python train.py --crop_scale_min=0.8 --vocab_size=74 --encoder_arch="resmlp" --learning_rate=0.0024 --adamw_lr_other_params=0.0012 --epochs=5.3
Rows from block 7 of the text decoder, named by matrix and row number. Rows with one number belong to one attention dimension. Each number is 500 + 50 x the weight over its row's rms, rounded and kept within 0 to 999. All counts start at 0. Numbers have three digits each. After the name is the row's rms in percent of the matrix's.
# v: attention query, key and value (stacked) (decoder.blocks.7.attn.qkv.weight, 384x128, the v third), inputs 64-127
# proj: attention output (decoder.blocks.7.attn.proj.weight, 128x128, transposed), outputs 64-127
v.10 095:459399451518524413495453500441477497363417472563564527530634429503566469585445559479441440591508490481520542570542493581519463578609413545533495468527535494450456442464462431530460534476491419
proj.10 093:444531551490405504478604469492530538510541476433486476555465588448436480450559440470558559429504491564496427407486537432518503373440559486549494528553534429517464577427480546496496473507491602
v.11 103:472536468515489446588523505373451545472517453431545493542569525527539309539509458541534566440498550423549448451471497487591481508516502551508513522478453512454527533520543500509505442417487520
proj.11 099:521481507479457510454415467660499481510473535515458523416446467461495619473517529459519452525429458598485579478609499444395510459490440472532487477523545534538519497503488472497406511541475465
v.12 098:489490476469566491469517445486479554479464519555470446508445468452482403564511419585489558458534579591569576403558610481511417599558565457535544513553511470515399507482446541526493594429456482
proj.12 105:458526561412526483502501594582553511548487515474484576454451538516531576393500522495557495532481418423487464657471455551521494437473382507491507533460431540545562478517507455489389439471462493
v.13 084:389516569488521574491541519480481415492403480495482524505507475428487559409582541458539585523500429532463487478522468493493549484515569529476540478418530524582527453478538495588540488548548538
proj.13 086:508489460550487459558447465469542569542559442540529408399448522566505442555467461591540449573498552485507530538492491543526448566497346424476497545537475452397518477485520543436492506448416516
v.14 079:528533547515564499477465577454511547503473514504527463485568437518509459417444594475507601530434580384519544553534473427534525464469429548508498471452487554466574529502582518497438418479502472
proj.14 084:467579464532425507548472476597509450499477418487481557513464606457517534545521485577554417627508411523524440485540531566469487562549504486484566553469470423499517506467424512443510436505518518
v.15 099:569458452497475560531455438486568549586443482440438459466447539486512527538561638478510531514544514469560556493550443550422512456477525456500485477554570525587451431554467406423551544546495484
proj.15 105:468542528517582494448519472492454482425509550527510506481483471551483502478454370594566484455586448561464436576422490498513588498508601541537479452523519553441501503465503555575504524448470532
v.16 089:480445395497567565480461449464543484560551469522484410475523468390476534552463423547451569501562594420516470515484554493501460449516533502492616429476533529498554528403449497464477467524500539
proj.16 088:480518525413452441507517508503453531456498517492521563466437519556487438458494558487521445489417398544451515501442434525545495524491403511516447552502427399432336455588517541509593587523496469
v.17 102:425469494500557447511531485521529522562398505549371403470455453442474550464627530467509495518552577564529423558470494518449415512576493562458519391483538543603416529519479443470566462517488500
proj.17 098:587527505542484539472475549451509471479523454467522572512573551520466432525477546557504544470493474455544566472497503462497591522378555475488518558539394495402570402435496548534501587566447495
v.18 090:449554470489445541489485549527534511483467517510496440454474535540534508468492488465490516452522466496450538489457506508427554543561490542521583524466478429545502543609532564422538476467432430
proj.18 087:544513489603536519538515516422395504463529576515534527512531510464430538496500488542537458522426532512526514489566457558494521477479397461477389495456508533472524455522455451545460625464456557
v.19 109:555527501513543352491474436432490567478558436542535525503467569564528434442392493490485492469486550495489557522547477472619404489446468517495408444535561504514459506516471494482413508497469519
proj.19 106:493447593455498565530555586560563435503466500459395524460505403428449458517562532427427463474526488500539392536474541500399461462572478507484570517494518426539525524433564460547590473478553421
v.20 087:461436500502535470523546520504587468582394502609382461550547480454553503488482607485524603502522480510507563546564354559503504542491532543546567582474503500550524553483533462471454553576416395
proj.20 089:528581549563495541493418511494458539479541464406610451469480531496490494524466507482497403527487516609569497565430587482525615517478494440494442430587498533462480471503444562518522490480520597
v.21 106:474523474551555438456502511512456473477541527499445525540452504447536469334464482507539478503452465509505516467497453438535506441454482567669409555369540491523512417494597512511472501416574513
proj.21 104:523579485474446520554473563537570479478434456523546516504505447537457496595571432481554515590543550454543449478531553519456529596542531438417535406515405575476529520480406461453524457559427513
v.22 085:524575478404388552546552563498478514475557550535472450526486508428512562461508596517495565463432544494447530479506528486452480494550536406560404559502434553511487451555458588515396501459509584
proj.22 087:460439501582557475458491417546541480575547586479553549502482493517515480518462431509531388570500487456505555564549491479539557556423520627463575476533572393514525524461536461467530545565498497
v.23 111:460493491413427617591470548474496441547432550541518526511599583449536450641536508567504555525556520524544487508497527503490522585578425476418530526459461496532520496519524439538572470513432524
proj.23 111:450515493569490478451480462490510478541570476458528490504427424516474589423455524510539471507428504491514562460461442473551569449446553524561523545563495561440510509559513585424339536456497488
v.24 101:426446483427514450524480627526543469441388516633485514530553500519543542551409601474485475490539513518542520466481508521571416581496506600508484466497571509530423517461511436454475507505448517
proj.24 100:511513468471469553399448456418470510509543600409457500532454496410391461454534446494552520478489427446562501533525498490483569405494538438503483547538484486510523532493463544538535489447438460
v.25 104:455418510514517513454516474370374504516510491425504431534551493533463426482472419501463484530505637532474521557546476592506524581448513472450502459513503522500445483478446445514526538467527424
proj.25 098:518534479492524462500547476604552458545533409528549546540490497454495511543506507495567472449489411582556490466492545377498504427544470478542532549483462419541502527452528466466455523520408515
v.26 093:490548496548501489446502514539547514470402511432508558437488499426522555466545507513494544555462426503510525462459570505572503491499572540592500553491554444461483482470565524483538510462541558
proj.26 089:446546492446465473523479538448452567491509567660498404486467544549501495473506442524496485572554500404485492503553424480483529488518489483477522439469482575491576513574469556467470479485435586
v.27 092:622546480449389526508444504537446432619457485574479419567502579514532455435475541476517376508505546571450514496476516466420615535517524518520473481503459541468520421482431414525506505451466577
proj.27 102:440479433534540547544566483507508551406528613449506542457504468465430558543479496504454569448435474410540504486437488566529455521478483500504538519576451440493499542546522603483500459491518504
v.28 092:416512494505460576446563528515508566572425536473544446528565508465469496535484528550524549516572479492512453447491522576600479607510449519448599420564486540536512521535409466472504554482486527
proj.28 098:495447465390525480551468519459495486433569530547399544488436516538587511418472482491407469487445471462523562452547450480442543361517530480526506522525530434490413593585609493533478529487544490
v.29 087:560506431481515545520572502516529509535481530537419503464437476459555444391448559483517509481528467465464498466434492507422515483572528462473545568391489451510489503528521479539487504482428319
proj.29 090:447489520598501464442459534540435504471534491427571522545526452515446547546519412512465452493423565552541527531543508493545483530436423562507460536552423563486528486503476503500503481497526657
v.30 094:411512545460429536394496464556444535460481491481475485541497400464480568437501465557532429533440453541543495471528550454465470504589540424418469481474517490542459510427503528569550546495487524
proj.30 103:426476505513571483574547511476524391549524459530464478517454579564498477538490534488465588503554494422543511507478441550522495508416420534550516518417428489475582428489503495408455431506477427
v.31 107:557535420596422531413453532455490441490532516543461399479508363530558391527447577536503559539490533416481460483542489507485540493622552591498510524531481605439536493540507459537527548499497492
proj.31 109:538494556390529475543498454576535566454467480486496602559450601517477560464515383485464434516497466581583549531478482472504450469468509485569543489557545436524400506473478579525491475490531541
v.32 095:475479451387442475539486622518466451478502494544439509590478435503555601481470559410480530514502407546507497559493472540476504490419555512525506468454533487523469507508477514508544516525496535
proj.32 099:511470537621536549420632415461544548547517566486557517530522599508457435484527454552518479486550561474458553440480498421545506535521353502483453548533474535493581508529475496556520532483524492
v.33 087:543510502443455563477537490513371500472518421609482450545377560619491501486541495545544496452470444469458457478428506532431538530499561503511449439497491499461494563485479609579584472449516363
proj.33 088:484476421617527490495437452533575496528508489457509580453575444455439467530465479445445480553494538452563566540574482442486512500477491443504623596431474542533546414490496419447352441479480595
v.34 132:499494525547502524520464440588501473473553545390477508403471486553502485556513494451528547470560520376483478395509554508420500464432485461509421501498567528462484461523470413407480437503516570
proj.34 127:504515497441451468491499523438544479508462475563475482497479521465493547454523472476424472548425503579476519525479454537561502525566496533494567581580463541523481451463552588520503518456525420
v.35 081:406464516431493588421486556541517438539480447503551453533559533484477564574579452531429435539549530521497533526432534508493497503566455558499594512548481508504512506467311394527540522580447539
proj.35 086:432527495545502480532569445450552555443547570520483534411451493485525459510451550409577524422456508521524516449450423556490504481423522402474374460554498477470481455542630548508522526541607457
v.36 082:473509494401364494530511545468471563443451489502501547514503571467477550444446516458516486546440439559462456519422440534610550535380524559482410567437535537500511441583502417508501490460536585
proj.36 089:476457508639547504385544453467414450549529487551490445475455444516552428522522439496502543560513566454567582478545480463448471485546495537499559425537511478472484503501494535509516486550440458
v.37 098:463468527458530495506538545434538466605449565441419552497509435486482463434368523496503518574486584535465570576549462522427551414516583443416540498557460523548466519504441451487462452564453534
proj.37 104:470482585553521538442507467558471537422531485519568413475433558565515534492544581460542529500478409559560471464465528465606487540544483610503462527417539513421579517501480617517533501498495471
v.38 094:608576439466486522497439530408487578435433486529529530479495551505471459461459627345488538537525455363484581472471448478502561632501538457554490536447432486460533490404517548541440453464505432
proj.38 100:493500518576514480519542482552541472451560514461500475511501495453558499506527415604537460525453522613431481532571524583553470476473595511498498535517576469504448579548485464485481501507434593
v.39 084:458478524491508565446478593462500518533469503529379488507457493525501536427541612469554503471457545433552461520519405523428515500479525581435486479414540590503466478570493434480470510521499426
proj.39 088:521522489512522493570453409529452411475518514453554505461518493529544473526479389568539436619547500527529606517443583534472554542485494407511535490567426442524561563381466524554557486495522565
v.40 097:519472519541467523505502483493461474430427439501497531547526521468440548366444505534531431568432476557487528599499531439536573414463498547480458456404566477500521562491540520501595461500536501
proj.40 105:586604502478471499482518539560553494590493466540494505532575498557548443592537470532476501467599491436469485411562481505473439539591481478517565556553461530423508412549461474500498507446529560
v.41 107:456487537409541517404587557534528538503408583442554620436469556399489474508473514503511498499446500508514484468499558554465444483442469475414554528577542530537372522563508465445559501463440544
proj.41 103:453455546579516476596402478415455484503524474559414363532525436581504533499539480520483547526549434511496547508554412441501521481547505517515496442546436506543659511504493524452401493498474451
v.42 083:517524506498554464417543546451494458582504517449417580526550515497523478480562507499533517460540556446505471480486479510420440456507476499503486524536507510524420522485421498516384467501533431
proj.42 091:548458540515487516561549482549569535495481430489534421490506419550544503494476467419512481551554454554421574548474547514513453539503472576495491475488369493555587518452488470450526572460461510
v.43 099:510509459473511460520432524529502530592577528601459540511507584409548453568420490563468403498528507429540526524478459463402421511521467468498542507526459525459500524473468448501437509559431474
proj.43 091:426450516563488503443580490477565522392482454414496470569471366550469540458522521394494529485554464560536439519481508508588471529467555530496460467497562503508438474539531540489561475511610537
v.44 104:592461469545485586450505560485512489431514525449472450436536511487557600467590603437486513543512514489494601583508579562422587516602466434551452517573490450472536472509516463445530543447584471
proj.44 107:404609552550473458507578446496473566542537456477565518577524540504443481516445388522506488463596529546508470414483440459539527471449523472475496524456536525549524550476468580622488508576457585
v.45 107:426510441466465501461577608577557568491479529456457478483434446351593609541580496527438492476549379527534508496440544511512463517608452514473539541609458526540500516515521550510536489491462473
proj.45 112:512495574551496446473511428384429477430501553567548554509512584550500480409496486454475523489510597503433542462519388479536578471394562477485482425433562496435546547538543499471499544488563510
v.46 110:568602505518482497455527521520446571549560481513408473457440439546529433359414472527458492528445430395423571563518441527516520528426489578542459511498507532502478511581518570505492469467480540
proj.46 113:455389502577477517549453522528553453370448541533596518584539605437475522580603506480532468490455552612518487443443506428456553516540536502461526476427540514444527446476477444522507442441487525
v.47 094:594402515493478548542457475493479435422479467628490446478419414588462459518492498530546452476427543564546455489471507511511505516527560505377517537412533540482432545551502530580596531505406509
proj.47 095:516543476572582507476460463534485543644524497386448549506555603465499515494494497541473521493565502445505578571559481427507525485475435439630439472560490478524508508476502454428465403566528448
v.48 101:435522447492544448478546562468477501601422543421508522492585500469583558354517506408513536549469486558472473530397502472559516498564453511633606438475524488517536501461458438475449475479489559
proj.48 104:482515504515408505512554480473535499417560450595519486558453521479508460536517564516444450471517572464534583383541511489473530532412434578407421556512446374441555485482609575522555497459508513
v.49 102:542481488536512508538543577407493413547548474503472496486536613484518570495526517531509507482453563437415514465414489558448578508451514558559534593499499562419517517466549496495482465530623519
proj.49 096:518517513471475497436465423539443598466487448505585477508503411491513450572494521466495467462567543595474525505483520462489471576493508418482438460543528477618441475557434594453544504545419498
v.50 093:485514455529608474538552528485505451507427520470537492478581540390426542475475487538452494520477531551499533581534594474564519461471513556520510477551522494386504461504461454465546433430478482
proj.50 089:446504508452403523409454510539493582476463518490498505532473532509510493507530534518505571453483465432538458395477417585459568492533471426477641492449473395585499527481511540478452516478497574
v.51 096:459481580443596551585429511532448408538461527585552431522471521485447560500490460421550494537477605545504485488531500456534556489486526462483485516438475508505493570447466548440512474458471582
proj.51 098:544524402538480493506447469511632517537568490401493481480506495474515532564478620596474499499465424437521524498561504514529494541471474467473485495560435439502558433528538462556462486581496405
v.52 104:481427504500602497429466497521450462477449527564591542502492506615499431417494505485525420445487404536510409499474470407543500457599407486500518442560489511471456495486510424494549509506459582
proj.52 097:561560525457461517494579502430443487502581457436428430471524449434492521556459548466448536513467534413476555430462517548490486512457459515487433545411437474528529550481539605515455507488522411
v.53 094:562547516524502566486523434473496484510554409499473549532496633497501477490484434591511458491505538490454450525555560469470483409528584476481500511449458594532481505453505460580552528552495565
proj.53 103:508510521448510469601419552536471452486493579502509490566488353499439503565495522404519507484505476563562551549441474540476433555455506483494447477584573422461484449473518515482418478490537473
v.54 096:456500498491503460470457592410483486483510546468441487465525427465528421502492440485452488537491616404500514482497472490496427455458546539531477519442427539512487480516536430430483432483497500
proj.54 087:501540467490468478497436453551553455497443421516537528569484491489526575500540510520539510472425353595524498536444510450517578577481450496468557541550576458469549543438430591470474526557485515
v.55 094:507490527512365616459429493477498427455432539556521533475571439471530499600511509500536460530577557509442479486520606582396530526615518476420510533472549536493547493518430447453581541497512538
proj.55 093:495492481491529441565513483500516587557541446450459462555460552560513523429476462509443505465433451453585557516473373437595498490409450505581569566595454449460380490501573562551447480411410474
v.56 087:484566463557431601504535612473497481489442494405491449497475530492467473414488474444459483560503445559485554601484493577475546447434490513505585426531518562477514514510551495502537550499537457
proj.56 091:474531554480506434449508421452489520501525471581532572471533522520514443493494476541501517436555513431506503382544434457533515498552474466524428602485514468351576430549503496527430463483498604
v.57 087:522539530525560469512519465476558561548490483620430443482501524623451581467450581409453539524591451500474450537480448505476418601495531586481514522553457511590435443444466470512423550567471394
proj.57 088:493425454509507540465508528464481393468568533457507498550519447428491428602508499480582518512365546547470482539529558539465508450486499398481485488442446417472469526391507519514563503484454544
v.58 110:468509494517444444446499559548472579457470496479510518532477489539602535353456480494478378506524463581517436516394477487438456477492489514531479467440581467512432515464579446557463572499517542
proj.58 110:519536522437509538554556455423538428498521482521437451487568486499401435611522486510488600419516542403489545404534527566541490517485499465497469506445407500448634439525501528515587454442464447
v.59 081:482498474538520565447507538525525459479515456486471455517426404540547561450552479416512430436516509500527418489501492494557579431503472539499480459480508605627561466497520505511538504459487443
proj.59 091:522602479484536453526441475509507447486482489464554555470516542442432474546497430563501473541429482503506644531431503459446399536465538510489487602532398463424441483442532455493536472458590446
v.60 099:550565495439517529507516432622504545426519533509540467579489505582506407382485503504458421492604559476500542560498516430421477546502517526573477498509453467403486482544449400453520542514385497
proj.60 107:458465534583530554503500520451458483553508500510445501449509514456457576549501556488515580469419442519524388446463493584582617511525464489465506453536508440579562526508520542616537467517555502
v.61 102:476496495546497401494526402556503423538478443469476605473525446458520504465598470488538554540531433505412470435490459475576535467517503577527465574500530422464519504457532497520555555481549564
proj.61 107:499492489467475514561516672463547555453506580558509346465487590464537516521499531525460454479508617502541586554483519507416506489461487458476490426539466585539475497597508527525468454522474473
v.62 088:447484458479560452533518487577560471605480510433502483561510454444556549398555491516533430481619498505503517438452560516506566529430526477618535544502460453547478451441551425475476539473503444
proj.62 089:490548551497467521431573543462360499452518486538547499457514511554422476560504536445514537415431520484440456573518516509508432520527578388439508486556448521478558534561417516490533445549531537
v.63 098:452458474542511492472466499554499555473586509532476473476445505497608511558477612387526523463464452422547581470532454413404446477525483481565442453448501562488502526457579500467496442544548493
proj.63 100:525532572447489485448510468481538431464471464472500517508490540478409510492522419550527512587542532576371374540449527577569429553488607491460532489527470484499447475516379558531562532472481467
v.64 097:427523493497424490576451489462536547454630498532384468500505484522514618403585543472542553588506461490467526509526512469437472426564501481558438445438530515488481551441573537505466578499459488
proj.64 094:493495483512549494471511480542468515595440448466596573440467499496550412508442468475556481549486562509514534537461510478560459572456493498447546520526458465474561455545385479512490448497396466
v.65 105:474539564509557501566430556552558496585535448586640545483575567464499394554605502557535572436620570464544488554510490409439507483506505518444455497403460503461516506511539409487491503553463473
proj.65 102:506519516432479481527495499433478456424462582466393488500486473504517549472494507391478519598422396555466492471467531610519419511495494462551483486611457551589521503537484583544533455507520488
v.66 089:434547481515468547510543417381482416597514443532535588457507457344582422537446400553519475457518581477510599459474512492525426435457443471525467476485466527565467478550547478571471494512560457
proj.66 090:504464520425519540460502584536561550432503537535449413590474496627505464424531525371471515503488451534490402558510475445524595555506491516462492523493560502428566533467395478481488485580512565
v.67 099:495505518601499488412440474541543555471403497537587563443542388494538376517428547488472455509493486402546436560463462523592463542457494495495489505526532484461526560585558536458498523550527437
proj.67 095:459551574458523538487496495515470377554549489470385430539424606509505508504552498489459548546498522539473576463508545484484515494491494518496498501458484453499444466419427465522516452502526526
v.68 109:508581545457548473507508329542428529513480470522455472506603582492510435556436445497508484404518555527542433551501500419529526591512471496497527547598506516409452546453454462411494501458565442
proj.68 110:487464520418453473472461615462520461490504501480517515513484436527515528476524571514541563575545460501464574468474528601468497427439525485472564502433503492571549438520526599494530443517521590
v.69 116:518482482501393493451520424452453503482608515399439488587513414470545549580517498508509501503518446480466492567490596463488424499486445478369512489515481496483492451565501535553547381432515549
proj.69 111:486546514540536531492537569551565503485406501600567523473519554589450499476474511527519489478553514533476485431510356522539538517510559512583578525488599538447364577476553499484481577538514490
v.70 101:570508567539515435543502506469471470538560514536555534529534528513519554566555639413549566478474463502527569502508446548530516501441473536628479477478556449471579546552484391400484494483562449
proj.70 103:531479444441478584510473491596557491478456479442478436524524476461470465481441427569541381527554536471495385556457599520497470553530560414438565566499504557532514490483495575578469528516460563
v.71 087:499464500498462401497460454420449517400507534526523465493521632528463474511487521421466475538514474490466519432486463521449551485423493485576522462458592441448481554438448503531477496484458647
proj.71 093:546484458455494558524475511625501469575480448381456505559457420459534559496517454562586468508495542458463474531455557415520463515558527536504490536549464620505536520531540490478532455526534354
v.72 113:519544529494503540534488443569528501512473486528521498493427551393480464543602417496454434578384592498461555498474461419412460399489546522435437498567426507454564430459562518562509531500487576
proj.72 110:480447500447454498509549544468510512486599529557475474518515517554537552481452525446447554526538399439511515439502485575586508570497479584541471507479611479468439503593476526471473557565512445
v.73 101:469507486535506528486492534578476512616456526510448561468530484466543546507530517447477467563496538572506489545457554489506558471524547474425553404557469518432518460481496504546417452495458601
proj.73 101:476481496506451433535500564428554506350521505550581423532489457542452456489509493518449570552408496408522467475513453506573459525513540536525424502443532462500450493515556525473548494526564423
v.74 106:538516592503661578477536537521477482574513494607551453460454577486520478532466473531514525552474546544506538473573433468398533559524578516428460579560438504485518462566482497512458526557488467
proj.74 101:525531456409418442502483476455509553451602491537509501528543477561498521425486511435457547428509512419527528501398538511579517464514486491560498401506596582583493523374521550505552557471491473
v.75 084:469550513581479455491527450497514493487588443493493491489451539450502525507517459510511449467442438449525611553509436493569489510406507457533487613492453506582487476569469379510511470508476431
proj.75 094:562414503484516586456537595493456514463451566489527523608505416504496478519503553525519563448599515604469447521416546504462536506532472592492540407443575495454528416464537598527489470443530609
v.76 106:487513591558465406480502553553542583459529494451531534482560593450489558403544457505508483458538468525491452499531462480451493466512516509490535560550438493443561548475519478553407540462515442
proj.76 097:491451422466566497572464450469450504508515524529470445501421442602530454609493542452491488527530550489440608502460528604539403553519477513440504445463548460604480479575455530440581468557518516
v.77 105:485524525489395410543515559484526431548553479514519556523574432468592515602579523434553509409532523593549495571551465559541479510467498460543497487527546546527476498494486454511507457489520547
proj.77 099:494475482525650611485464553485499573502445586454544492516526481555431463459512539587455447545528503438565550499416536443491611492540476504436504507488475467493541527513464487532473446480552517
v.78 094:495417568449535466588525484399450453525563420547499485570557469464469588580579535488553571469514555540488515442507521400475497442550547554570542518502437558520512455505509514457480472480598517
proj.78 095:539617435454500560471436528554530548469491591481548493480449470540506447449427448476518429501569420393500481614493501551522480556444549431469505429508554441455486562506451505506465504481489496
v.79 117:515466487408602529567495400526459510543610465454578604524539508478462579421423538451544502457615467558521424477577533462509604481560419529443559508469481449496590500453432546475474537480530501
proj.79 109:470535457516483399491468604469516553439402479506468373451504478523517422522545451527466464515508507414471595552486548483454439421481445517483477571520459566518418484511547451584499380514528474
v.80 110:468487455421508497521633442545543550499496537492525563512432536558556499500446595405486512482471509553526470393571523512510454497442443460357491520480438533495462509408581557488447503438535609
proj.80 120:524484578553491416387357585460426470502481533515535400491626472467415466478536413498519499510563460460532542514517535389449547404557464527569495507461522490519482461586414460501571540478495382
v.81 104:551502450533465500427519518478498491551573468495571496470587519413551451445529451568535438479543612464486618540446550485492526440466489437620529458445606537400469522537492535503470416478499542
proj.81 113:481561543443527542552461542490491493491451543467440501526414485475487483553525501433423532562444434499431376493535445540571498556506479536443476472453343408590506442569548376540558512472498456
v.82 096:511448471549418468513507502518456489461524495498457562468520472538576431490620459482481486473518485514508537499500498525612406513533500554591440467443534547517424562612539487432553511430514503
proj.82 099:507521545471549562437466546534563488510500478488540465509483491493476504486421553420530518447539512523505405531483536519465653536471474467463568432545475405488561428461468505542446477587563461
v.83 105:477470506490394571494507500446488507534378484505508541453516475474582573508432590419567544523498469441485389430543505537454522490487424497428506540474507515558557522556603550417453511511530441
proj.83 102:525551496454543475488467491488453478498579511489453525528482527518489402437531359561422451496497521496563627538470497452514453443531567514533464473506430590469415569393383439571545472570571521
v.84 113:485530454472355479490566546499540556436416505538488555509499560425515533616589453418429492565533507530455454402429498530470485404544517498563496438497507497403494507440403474476556535544581522
proj.84 112:481488538505540556529373538532550504553570496421489452404433392555464477454457574504581461470416527491488626614521493521583498583438501499411506485485533492545500532531570477481413488552496469
v.85 122:484471451509381567472463528478547521559570492436516454496398552404492503603390572464490470521418485503513533537498530454574561455483403453487544550515457482515526475398470478426593380543475369
proj.85 120:530550580525604432492508447516522516517430488552513556528604388551503465428613435525453548538557471552488484537565466494398477438499515507435489411408489540448548550560533497571373634486497572
v.86 103:502576520525575451529537582515505565496655522439425459502500506582531429436393511595508568475459505445554459556501507514448469466469512529569446491523510498533540501519537460534451531504495517
proj.86 098:483493503460451541503439417525471454499403534447539590519449512393379573544527463448519432518482540546476525450458468491516491581527481543422559550532519557567492496489481520537575496530511497
v.87 102:567485471497555445545592488568471490524468480599520515450547557510532477491557524470480496500497579525522524442503326546539544446465558565500448498595547578488501508588509529496438499506504576
proj.87 106:497478445503453549405471542446526548497580518417494419529472420466510520488453466546429495503449427429444449532536634478503515525538477512482562502423448478545560488450505466491604477431526415
v.88 101:551496551565614507519543519585583548492435541466460494462521531494495451580539466485470584544518452577562451556556589529495420510517582473472466506561500435568475527461533455538533588594456483
proj.88 092:544509491500441495516458475477480494486559490583526489575423508501527603494483607521531428454475556519437602459463425561447485568428491573464489511500501594467497549509470605513506465497568470
v.89 096:463502396493406595483546514495592514478565519440441506537405612417482613504605518481472508576504512531442544438544482492492519430446535579502568500481514508517520446593408533412561472499530577
proj.89 090:469469462579520480529501480517455509540504455506570525450493434548541439475436468449510458484513479471579501568357471495574482573520521437476418427562517486438473478492605402597346594501479455
v.90 111:475549471430563587478490541641553514552394526462565517470584528564498557539482518486430556525455539507551499472564522552603529515464560577483452423516456504435661573523450546498480622534536491
proj.90 101:505456545588473429496479463441516484507575526566393466520376501489435405466528511507546437468510482443458467511451507584478516505514452464402488515483481505581420476495533433485512469442516480
v.91 106:438533533477579453580527439627558427495519518453483497447556485512506537530574509520476629427464552487494399535434461560455455456507455571572464530488545506567449534460479442494538523501425474
proj.91 112:475466462536499573499499505387445512541480484518471512576485495409440511519484464523488419529531455555496567463535516408496494581481519501445556429576400488447547510573517504392490485468586548
v.92 114:428582483475529482411607553485480471472494486428422470546431436573526456515503418571447454531455486460473495524445556491527368450514519522492415463579505515515456470501494519571507524456514544
proj.92 112:475387567549452492536483437509510593479491520527527534524496565466439567488484540447503540482530484580533496444564374513533528559418501531490510515471543476463580571544492529432516548575516476
v.93 123:604467539521579563484461482443479405560598529547485446533474579509473464602460577452518539523437603592552478560531541487596484488531543431557444441440469481477456488512448428494501438551468480
proj.93 112:507541506506400432514549447542514601423415507554480515455561486497512525462527511545530520532586422483461500448580482474346517476464428474488538534574501492583604481499545657459523599469482501
v.94 115:483514443439590606509532579539510431615542507494432526531482516481533573506527502506523515494526539424510528476502549533549534430538562528436481442445420482495530513591443533469484459508504493
proj.94 108:496513522577391399531508415461559500407471495574534482519519576554436391474474515494466546483485443535539433512481439536545528551478458516520467489519473482455453516431556471489511583543492549
v.95 083:492431472423533470531436594541485483497432502404588483488544504584464489516509506487444517496554526421471534546374506531413513427622601504557482584549504508512526549393501464444530543589502423
proj.95 100:455594552544543543510524395426494566508546532485415473507488456437476503515458487492566502507453469509509536527642487550515435520457386512471529454503513447475408466530498548545509443410508565
v.96 105:454486407534586479467580481523494429469553502481472567454596445460521617443492537495479510527470501538495466509482507456486528487533453498542536476415537443478535484494450512527565518507566570
proj.96 112:445507452487472502482370558469469560583429501442487491524454446483430388527554441464545474472523491469566498550429535452553514512487456521443487471498462508521532508504573480436468528523479474
v.97 104:532476477603512417504487532496563593373411521492518389448417488479513445429597494539466464525445525429445506497462403463487502481536511501549490542600485463559524549477513433552504523495418520
proj.97 098:514479484500550546437491462507411544635602511451481613501498484494502552529508520425500524523407494536505505478502568500479474472473453492409502439448545598418510435508477475457471463573456397
v.98 116:458523392488614505518514548436525508457387516439510439491488475482426573466589590519488595524492494427487515447546464382459590568520502496451513554435419431553573455512506554477446492441530517
proj.98 118:535502515507451454472490465549478485539547485484503587469504515453536416535481383432557409484477445536464420548426549635513422441452543501551500464448514514399400562460470422535456514600499545
v.99 091:488541534467354395476477538458508573431552524446488357483576570437576457518534455509479422557553462418487467539534434557445401553506476488488467476464542484497501486497589464485451490527442514
proj.99 096:462467510623571550435450467573562477530454473451514597619422468530466536550499597491493527480482557543524588409490533494489532475491480493479448553521440474489518557535405468494554437504499456
v.100 098:603435558529614515475571533437489471532420503480498522486545524547452497449594499517541418544543505533547406537559472524472449521626527566548499476506484498586518513481480403371478537551486544
proj.100 098:484588477451462464538418436565525580442534597535517471518507543493561523532450496443473570472481465493475596476433540469424506482429499513474518515606519487411436465486452589563513537452484478
v.101 109:531417457504464490488485534490458504463420542521551496498623567526514496571472513451462525536434535574466475498449451472520528490552532560595567523551547524488472477504470534517558442561444604
proj.101 106:530534428506540554562456503479590556572588495476469585507382438494470540421510433555550488423464464412489523536497505582483488467509515483459410527465561429506537531505553458445482558450531391
v.102 121:506467537531559410508466514451501457523585486468486458488436495422440544436546537448552574518517482514453519487535507473496476489575463500554532534487524451457497544538429414490529436490373398
proj.102 106:525514465515512547550593438527576582454467413482509521494557499511563526514459528529447493478460498530489488604517504503443510514450460515426576422513478541603473447457509528515430558497547505
v.103 112:508559507459347440512483417499449519522474496474541459441386454478513456592546450450446449535538474619539507456537487500452517592533483449418561587519487533440488469440492419471433453488446596
proj.103 117:514422561581591530443559644512575493465499527484553471525631530489463539469500587587512542496423560387511529538450518428467563414481490470555444416440516465485488469502500560571447483482512401
v.104 093:470608527507588495566530481618545523482557534454474464444386469513510516462552468497514525472479554593514534524547526513428580554603493495492407574493468522489519511482484524455460547467484501
proj.104 093:469517479502503420505500504382494546553498507567584463541629521460434465573495657489477553494504476463522541513530520507503503518436520528432572406506526451546481453551462517473528461523538447
v.105 094:422544518482535487468526452674515513507528507447463496441568559474491664465453381473509432546548476501461447521484600475437471460523514502528508474541534512453492510437459530518504524527537478
proj.105 098:515517555536469518491479478368547512496485523532481504523469466497449410580501580531452536483507572508530546490473416576588420563511445524462513545550445437561481437542516501428548539486526548
v.106 094:533560510550564491510528381525447468485393500565512475548483468468529509505515505435501543512481398529531507554540536424539405599433472434449505489522497460451528461483544489564523536415514473
proj.106 096:438447488505413495440482598535512531472532527509488507486573537500520498524470552516564472450537512454443403413517501565432576433536471475526458606497485549542499521531404547440453452579493571
v.107 105:507475483491629552504488416499527422606414477454574569503512508478464461488402570468521551508430592532535540526498580494506457413447460475517470416579513476446538493464485528557496497529493489
proj.107 095:558524555416452427538498526483425559406509592530410433438484499486504517468578464495413468499529423403513502468555460498513556520534475564444494595477455516601561493498470504510518488560521491